config.toml
arch = "resnet"
model = "image embedding model"
dataset = "gratings and oriented noise at many angles and scales"
train_examples = 395000
image_size = 24
crop_scale_min = 1
horizontal_flip = false
color_jitter = 0.2
targets = ["scale"]
num_classes = 5
embedding_dim = 128
norm = "batchnorm"
hidden_act = "leaky_relu"
depths = [9, 9]
kernel_size = 3
stem = "single"
avg_pool_shortcut = false
widths = [64, 96]
am_softmax_margin = 0.1
am_softmax_scale = 16
init = "kaiming_normal"
residual_init = "zero_last"
optimizer = "muon"
muon_scale = "spectral"
learning_rate = 0.0087
momentum = 0.95
nesterov = true
orthogonalizer = "polar_express"
adamw_lr_other_params = 0.0012
adaptive_grad_clip = 0.1
max_steps = 11800
batch_size = 512
epochs = 15.3
lr_schedule = "cosine"
final_lr_fraction = 0
warmup_steps = 2360
weight_decay = 0.02
adamw_weight_decay_other_params = 0.01
Rows from block 3 of a small image embedding model, named by matrix and row number. Rows with one number belong to one channel. Each number is 200 + 40 x the weight over its row's rms, rounded and kept within 0 to 999. All counts start at 0.
After each channel's rows are labels from the 100 images, of 14848, where the channel reaches its highest value: "top examples" is what is common among them. Only what is clearly more common there than usual is listed. The data: gratings and oriented noise at many angles and scales. In brackets: how many of the 100.
# convs0: first 3x3 conv (model.blocks.3.convs.0.weight, 64x64x3x3, each kernel summed), inputs 0-63
# convs1: second 3x3 conv (model.blocks.3.convs.1.weight, 64x64x3x3, transposed, each kernel summed), outputs 0-63

convs0.43,264,274,181,185,202,155,187,245,181,205,203,186,210,181,192,225,220,168,222,109,161,113,247,242,169,158,175,200,183,251,199,237,228,195,271,155,186,196,211,192,213,192,232,152,99,218,256,253,165,195,210,165,187,146,227,255,209,240,118,177,290,209,177,188
convs1.43,134,266,145,154,185,244,178,173,227,234,222,242,227,207,229,211,175,208,182,249,213,119,165,187,234,228,172,234,177,251,184,198,222,284,310,143,167,160,119,180,240,191,232,131,181,175,187,168,178,221,180,211,164,200,195,156,206,162,251,205,113,182,239,204
top examples: very fine (48); square grating (46); kind: dashes (41)

convs0.14,217,144,236,178,196,132,177,191,231,175,204,149,202,230,257,239,276,170,185,183,171,167,250,180,224,220,203,200,160,259,238,203,195,219,278,164,236,128,97,198,149,133,240,255,212,224,145,157,197,204,198,189,188,266,159,191,172,233,115,165,199,230,149,196
convs1.14,206,218,136,169,215,199,189,223,270,234,244,205,242,287,147,159,212,195,217,150,132,240,201,212,150,170,254,237,179,282,225,244,240,151,292,212,189,148,230,201,225,207,168,226,219,175,156,256,155,234,204,215,166,147,175,196,239,131,230,146,195,243,238,161
top examples: very fine (90); square grating (50); stripes at 75 degrees (37)

convs0.27,186,221,231,210,108,205,162,200,167,183,189,195,197,121,179,167,147,203,210,176,177,198,183,187,206,161,177,170,195,238,168,198,196,273,205,168,222,196,231,237,266,155,195,212,152,180,159,111,210,204,191,118,102,109,225,120,125,211,192,258,229,170,218,220
convs1.27,245,231,190,163,156,215,231,235,189,178,159,165,220,172,244,177,171,194,146,157,255,221,182,246,255,234,224,221,203,242,216,210,174,226,200,182,226,193,219,187,232,288,206,179,180,145,171,178,142,248,151,267,254,213,241,179,139,221,88,295,165,194,129,231
top examples: coloured (91); fine (68); stripes at 60 degrees (39); kind: square grating (38)

convs0.32,289,173,228,237,208,265,186,208,214,198,158,238,276,211,122,234,187,190,281,174,194,165,164,119,185,146,188,104,241,219,173,183,210,180,227,174,140,200,147,217,244,259,225,181,194,174,168,168,174,226,190,161,221,201,151,176,228,222,187,202,180,257,199,295
convs1.32,189,166,208,218,238,175,138,180,256,139,153,189,174,192,170,139,200,210,218,205,163,245,227,157,239,146,173,230,256,193,120,206,181,202,158,162,149,242,292,186,307,189,171,209,131,220,181,197,139,202,191,241,222,203,190,275,237,165,172,205,139,238,161,237
top examples: very fine (93); square grating (55); stripes at 60 degrees (34)

convs0.2,195,185,158,107,238,213,200,187,152,306,232,196,197,167,200,144,215,182,216,186,182,219,279,195,234,186,230,238,160,204,193,210,218,248,159,242,170,256,194,247,169,166,243,201,233,226,211,178,216,96,226,212,167,127,140,181,184,91,192,178,155,161,177,211
convs1.2,178,222,282,217,164,244,214,200,212,253,190,254,246,231,259,217,235,194,130,189,203,230,249,278,169,233,172,102,200,191,222,235,235,212,158,194,140,266,208,188,124,201,213,193,241,165,120,197,138,275,148,183,150,190,251,184,208,237,175,224,169,186,194,203
top examples: coloured (100); fine (61); kind: dashes (49); stripes at 0 degrees (43)

convs0.41,236,176,237,235,173,134,193,240,176,220,174,134,202,194,159,283,210,213,199,124,109,136,186,154,210,177,213,197,214,194,199,200,173,170,282,220,246,196,222,177,200,216,203,171,236,287,196,239,240,128,208,189,226,191,286,250,190,188,96,186,219,191,244,189
convs1.41,131,130,191,218,209,220,246,174,227,220,217,206,189,249,246,127,157,174,263,184,177,177,150,196,163,261,225,155,176,222,186,262,213,185,266,174,262,229,177,220,237,172,218,189,288,145,245,189,176,175,229,152,128,227,131,197,210,233,180,201,234,276,220,138
top examples: coloured (97); medium (52); dashes (50); kind: square grating (44)

convs0.23,218,208,201,237,150,242,233,198,208,220,186,133,175,278,160,171,218,136,208,158,205,209,253,200,166,200,157,156,299,254,260,217,156,171,217,151,216,228,293,256,191,179,187,136,232,210,209,208,180,192,160,167,243,142,212,209,264,141,218,227,228,196,114,221
convs1.23,101,263,195,225,170,168,245,208,152,266,183,171,139,263,221,264,211,164,266,210,220,157,195,220,159,213,215,228,141,207,248,197,210,224,212,252,216,204,133,233,217,142,236,177,207,190,240,184,159,236,245,256,166,199,150,159,242,222,104,167,183,217,190,146
top examples: fine (91); square grating (54); stripes at 0 degrees (46)

convs0.9,216,235,194,218,176,182,334,216,225,217,176,156,239,185,178,270,212,215,251,163,149,187,207,277,192,100,145,163,270,236,205,134,241,188,260,164,215,184,221,199,158,217,161,166,174,197,179,199,233,227,169,202,189,162,185,210,200,140,136,191,191,146,254,231
convs1.9,203,236,106,221,240,206,308,183,244,218,253,193,99,167,215,190,210,155,222,191,235,125,164,214,163,207,178,227,162,249,227,181,278,150,228,229,209,176,189,171,249,174,251,198,184,248,276,165,201,270,203,177,197,189,200,170,235,236,156,178,204,263,206,187
top examples: square grating (59); stripes at 0 degrees (56); fine (51)

convs0.48,232,206,194,151,225,95,172,168,208,238,175,250,165,181,153,186,179,277,155,146,180,146,207,170,197,195,167,211,162,218,179,260,188,150,216,240,214,188,170,178,151,154,199,158,169,191,169,230,147,157,87,151,162,178,169,152,145,173,128,258,181,214,230,188
convs1.48,190,210,184,148,241,282,185,167,177,204,238,149,165,299,204,223,226,106,189,142,223,150,229,252,223,258,195,177,146,262,209,314,225,201,195,267,223,196,221,202,177,219,159,209,219,251,185,171,251,241,223,268,194,202,226,232,197,235,200,232,222,252,203,180
top examples: coloured (100); fine (57); dashes (43); angle: stripes at 15 degrees (29)

convs0.26,221,207,130,200,221,174,202,191,184,124,269,259,189,195,229,188,148,177,175,137,178,218,235,160,212,137,127,225,195,173,215,217,137,233,117,237,205,136,117,183,173,213,277,146,213,165,221,158,164,225,129,213,188,191,196,166,203,185,152,209,135,210,140,224
convs1.26,282,199,264,170,148,140,186,169,175,171,239,144,153,236,184,134,201,255,171,175,147,238,184,197,190,146,245,266,179,173,156,189,126,228,237,205,229,193,280,241,155,275,211,218,161,187,189,149,183,183,185,204,193,218,186,147,234,176,236,199,296,179,200,165
top examples: square grating (45); stripes at 90 degrees (44); dashes (42)

convs0.63,239,84,170,203,194,223,189,133,258,169,190,147,216,205,226,276,229,247,217,135,145,215,155,163,231,191,191,209,220,178,190,273,176,200,260,253,155,164,189,192,234,183,183,218,152,190,219,275,221,241,225,141,217,160,209,179,188,156,176,166,113,245,218,250
convs1.63,260,161,189,250,193,125,188,176,193,205,143,240,205,217,181,185,221,186,241,235,148,252,188,179,207,234,119,207,185,210,169,203,191,110,280,204,186,208,257,185,194,280,220,173,207,213,179,156,146,277,199,220,130,301,186,182,176,213,185,215,223,121,176,153
top examples: coloured (95); medium (54); dashes (47); angle: stripes at 45 degrees (30)

convs0.13,193,203,280,208,246,170,152,123,172,257,177,198,267,219,200,171,227,219,214,204,164,164,179,217,255,220,183,178,219,143,201,167,198,137,231,166,190,180,187,183,224,188,146,266,157,222,129,197,252,212,191,145,267,132,271,208,164,214,191,294,206,180,239,124
convs1.13,183,217,188,184,218,243,200,206,191,255,197,192,126,180,209,176,167,235,201,223,245,208,157,169,141,185,152,150,199,159,251,176,144,132,273,177,204,183,197,236,201,199,190,141,255,146,182,175,177,231,203,227,176,344,120,239,166,239,179,255,185,142,164,182
top examples: medium (93); square grating (68); stripes at 15 degrees (34)

convs0.45,140,239,224,206,212,130,228,242,198,260,198,197,224,230,176,143,148,213,168,177,250,166,198,142,207,185,159,169,267,160,218,270,193,254,157,218,215,174,169,206,206,140,157,190,220,218,218,195,230,211,152,170,238,125,147,240,141,125,198,269,189,113,241,156
convs1.45,221,181,171,168,162,170,203,139,214,250,135,220,182,214,237,197,190,209,131,180,198,200,155,180,221,228,104,186,154,157,206,283,156,73,173,153,175,207,179,161,188,243,169,175,185,203,238,160,187,221,208,167,182,292,215,204,172,256,168,213,276,161,235,186
top examples: medium (67); square grating (52); stripes at 165 degrees (36)

convs0.7,246,206,214,228,263,240,175,128,206,206,233,226,147,197,172,201,170,108,186,236,216,230,172,241,197,214,171,163,228,192,210,176,223,310,201,199,182,253,290,253,160,239,241,259,140,185,166,153,253,166,153,173,174,140,169,203,230,188,205,213,136,157,245,227
convs1.7,113,182,130,219,197,224,185,224,234,253,190,247,213,175,219,201,210,222,161,237,296,157,166,144,177,172,187,241,244,190,226,165,183,178,227,220,168,155,109,156,200,123,275,147,169,195,204,284,182,257,234,250,168,197,206,188,220,156,259,200,182,174,239,211
top examples: very fine (78); dashes (52); stripes at 165 degrees (51)

convs0.56,165,174,160,280,133,242,270,165,172,158,196,211,182,239,249,179,188,254,179,129,179,154,215,219,163,154,179,220,228,176,218,87,218,182,202,165,325,195,183,142,249,244,232,201,194,186,225,191,212,216,236,231,178,165,226,163,197,224,204,175,135,254,207,202
convs1.56,331,169,179,202,229,197,264,203,254,208,225,180,212,217,177,159,180,126,217,240,162,213,169,247,234,270,252,160,203,282,190,203,266,241,255,243,293,218,235,223,188,208,198,201,203,221,209,147,194,229,232,198,170,267,172,219,214,230,169,266,170,222,234,204
top examples: medium (54); dashes (46); square grating (42)

convs0.11,206,203,209,159,198,164,158,175,232,225,101,202,172,206,251,248,294,255,223,187,137,111,162,190,199,154,160,239,159,226,197,266,187,144,224,193,182,172,143,226,239,214,246,198,254,172,171,201,186,259,172,171,212,216,254,156,259,286,217,194,169,217,229,177
convs1.11,153,191,146,218,219,236,172,177,254,177,181,260,235,234,154,165,274,87,189,197,163,156,177,181,166,155,216,141,180,228,179,224,207,204,249,216,232,199,193,167,265,185,251,262,229,227,195,193,177,115,180,163,159,188,149,276,239,124,212,238,253,215,202,197
top examples: fine (51); square grating (50); dashes (38)

convs0.29,137,179,242,243,192,207,196,143,232,200,185,177,187,219,211,237,224,241,179,195,173,179,198,293,186,217,271,220,272,202,158,192,262,107,235,162,180,237,251,214,206,128,196,186,133,169,243,198,199,176,168,180,190,154,143,320,141,183,158,181,207,167,195,188
convs1.29,190,185,126,156,218,151,190,219,251,117,190,209,121,228,219,189,239,130,267,204,216,213,265,190,183,197,179,173,244,147,186,190,273,276,135,210,178,217,176,205,215,159,180,262,170,154,206,177,167,242,219,143,195,230,249,270,176,162,157,178,197,264,150,200
top examples: very fine (96); square grating (41); dashes (41)

convs0.17,214,194,167,198,171,169,218,232,199,227,203,175,181,196,181,209,133,182,222,163,189,250,181,229,222,189,123,132,195,253,250,198,241,224,153,196,201,159,170,156,142,166,250,110,240,178,212,120,137,124,153,185,210,212,209,302,131,187,199,285,214,189,222,201
convs1.17,178,241,149,142,215,238,203,174,278,177,169,194,178,186,192,214,255,214,169,231,170,315,126,195,233,236,176,240,178,230,212,252,136,143,233,150,113,196,206,204,222,234,218,197,201,226,206,196,241,251,162,224,159,147,220,130,163,208,163,198,181,223,270,261
top examples: very fine (100); square grating (66)

convs0.36,142,178,189,172,137,273,202,187,221,204,143,204,244,305,190,149,191,146,168,116,170,169,153,178,180,234,211,223,166,213,235,184,233,144,251,269,189,265,247,167,132,195,201,191,228,188,186,201,138,214,217,158,131,248,211,236,195,186,167,191,201,259,141,210
convs1.36,175,259,235,222,176,155,251,145,184,222,241,150,196,222,202,233,184,214,251,165,216,215,187,214,211,216,304,163,189,242,283,150,217,193,152,214,214,212,163,211,172,207,214,130,258,253,222,235,209,172,156,225,291,153,275,196,125,211,182,140,142,226,228,179
top examples: fine (97); square grating (50); dashes (36)

convs0.61,215,164,204,240,127,227,137,176,266,265,192,194,183,217,184,182,158,247,155,207,225,180,159,203,190,189,169,119,233,210,159,190,157,188,237,201,205,252,231,207,221,237,112,195,64,191,211,242,192,234,140,172,276,156,204,220,206,197,184,210,161,196,278,179
convs1.61,139,179,242,183,147,120,246,194,163,237,256,155,150,188,137,222,85,202,240,204,196,187,221,248,183,259,199,272,151,202,179,200,245,164,197,304,246,214,190,192,209,168,196,173,223,183,178,183,249,211,262,156,122,218,230,203,216,240,201,177,202,228,202,235
top examples: fine (70); square grating (53); stripes at 30 degrees (41)

convs0.24,157,169,249,180,135,208,126,177,271,237,112,176,247,181,258,128,207,177,219,177,200,208,226,248,159,194,153,273,269,229,144,216,170,151,218,165,200,224,252,193,171,181,145,183,267,183,217,261,234,221,232,245,267,168,173,159,156,204,190,200,219,210,168,204
convs1.24,181,143,151,243,232,212,216,202,211,245,105,250,139,209,198,175,257,183,227,261,189,120,221,195,156,230,156,134,126,204,178,221,207,198,195,209,218,171,180,127,137,212,204,183,286,193,211,159,157,271,264,165,140,190,202,232,217,190,211,167,134,218,201,173
top examples: stripes at 0 degrees (74); very fine (69); dashes (45)

convs0.49,211,112,148,191,207,198,181,181,229,181,170,218,160,226,176,239,248,164,168,174,178,187,234,177,280,207,161,147,181,194,179,214,204,208,221,172,249,213,245,221,282,260,182,186,172,272,238,197,100,197,164,193,252,134,257,259,262,212,250,199,207,247,278,209
convs1.49,211,221,236,214,203,209,201,201,245,182,209,273,153,210,160,114,247,179,197,160,166,257,211,246,216,255,178,274,221,218,213,205,257,180,224,195,228,252,235,242,248,192,144,279,152,161,214,195,180,205,154,181,200,190,133,191,274,214,137,239,199,313,168,170
top examples: very fine (93); square grating (54); stripes at 105 degrees (39)

convs0.22,218,170,177,135,172,236,196,213,164,174,201,208,192,187,154,244,182,177,129,171,110,253,160,143,194,202,149,231,247,203,227,195,233,169,194,187,232,206,166,230,202,194,226,133,255,187,202,200,226,148,257,237,346,166,256,233,227,204,176,126,148,205,190,232
convs1.22,173,228,197,172,194,227,218,200,279,287,208,206,184,237,220,156,184,283,135,210,221,255,156,238,245,169,213,305,195,215,137,143,229,242,278,200,217,220,152,197,185,229,180,145,120,224,208,194,162,170,205,208,133,135,181,165,243,218,191,226,209,207,235,230
top examples: very fine (94); square grating (48); dashes (39)

convs0.15,208,204,175,159,175,137,149,281,207,283,243,149,214,196,106,200,247,187,228,202,198,169,218,170,199,194,114,132,220,181,181,206,195,127,252,149,190,173,274,188,184,240,153,118,161,237,217,219,136,224,210,189,266,207,240,207,181,193,228,212,192,171,248,209
convs1.15,208,211,174,141,280,236,217,134,228,250,240,192,118,205,185,186,176,220,185,163,219,228,216,228,156,231,152,178,197,152,152,294,239,98,222,239,206,179,221,212,200,195,184,160,157,233,181,176,215,247,221,183,147,248,164,188,231,311,138,228,198,178,192,177
top examples: medium (71); square grating (53); dashes (44)

convs0.21,146,227,198,224,137,152,175,189,203,180,256,202,161,251,248,210,254,199,170,198,224,227,151,240,194,281,274,193,223,225,213,198,139,183,230,137,144,145,191,207,196,125,209,242,173,173,194,214,192,174,207,140,273,165,200,197,147,95,156,202,253,206,135,211
convs1.21,114,259,167,150,132,192,205,185,204,193,178,214,249,226,202,195,230,207,210,179,227,173,184,190,117,169,211,214,137,159,259,216,173,215,203,206,166,101,180,102,265,140,177,171,179,155,173,236,197,260,230,220,156,211,183,214,241,259,281,171,148,215,205,207
top examples: coloured (98); fine (55); dashes (46); angle: stripes at 150 degrees (31)

convs0.58,216,159,139,228,191,165,183,252,170,308,144,205,230,206,215,230,255,249,147,150,222,178,171,231,151,196,119,201,203,207,201,239,180,122,177,212,174,189,126,234,222,175,152,154,212,291,190,205,252,142,247,152,243,204,208,232,225,156,162,157,185,209,166,175
convs1.58,108,171,158,230,112,150,178,109,176,298,174,231,207,213,204,208,262,143,193,260,243,149,181,151,132,147,147,180,168,190,200,194,193,203,181,205,188,167,220,173,231,122,208,209,182,122,224,211,180,198,220,210,164,174,174,223,229,221,168,146,205,210,191,145
top examples: very fine (84); square grating (41); stripes at 0 degrees (38)

convs0.51,217,169,235,187,183,162,161,212,234,242,176,157,238,204,153,189,205,170,194,124,223,148,177,202,257,169,109,168,285,196,185,260,212,140,278,202,200,164,236,270,226,208,201,223,229,254,195,223,280,192,273,194,194,182,270,199,181,266,183,225,159,245,248,179
convs1.51,196,196,185,231,182,172,166,196,252,186,218,205,222,165,209,153,226,159,211,199,206,185,211,200,186,234,188,221,199,214,169,191,270,183,243,239,197,191,239,270,320,155,90,238,236,158,192,201,143,224,179,134,203,224,138,288,242,166,169,245,171,284,209,251
top examples: very fine (93); dashes (48); square grating (42)

convs0.38,180,143,199,183,208,149,126,221,220,87,157,180,270,252,282,140,173,251,162,132,211,230,162,220,201,250,158,188,198,194,295,212,174,205,208,186,165,184,261,231,202,196,179,239,181,182,219,195,118,177,246,140,197,199,197,229,165,224,168,175,217,241,208,173
convs1.38,181,114,218,113,232,178,182,255,212,126,140,166,184,201,115,244,223,198,170,236,166,197,195,154,204,165,224,244,207,171,226,209,133,203,264,191,210,176,199,254,242,150,176,303,200,206,179,165,230,144,154,179,182,231,139,189,201,120,244,210,197,221,216,181
top examples: square grating (49); dashes (38); stripes at 75 degrees (31)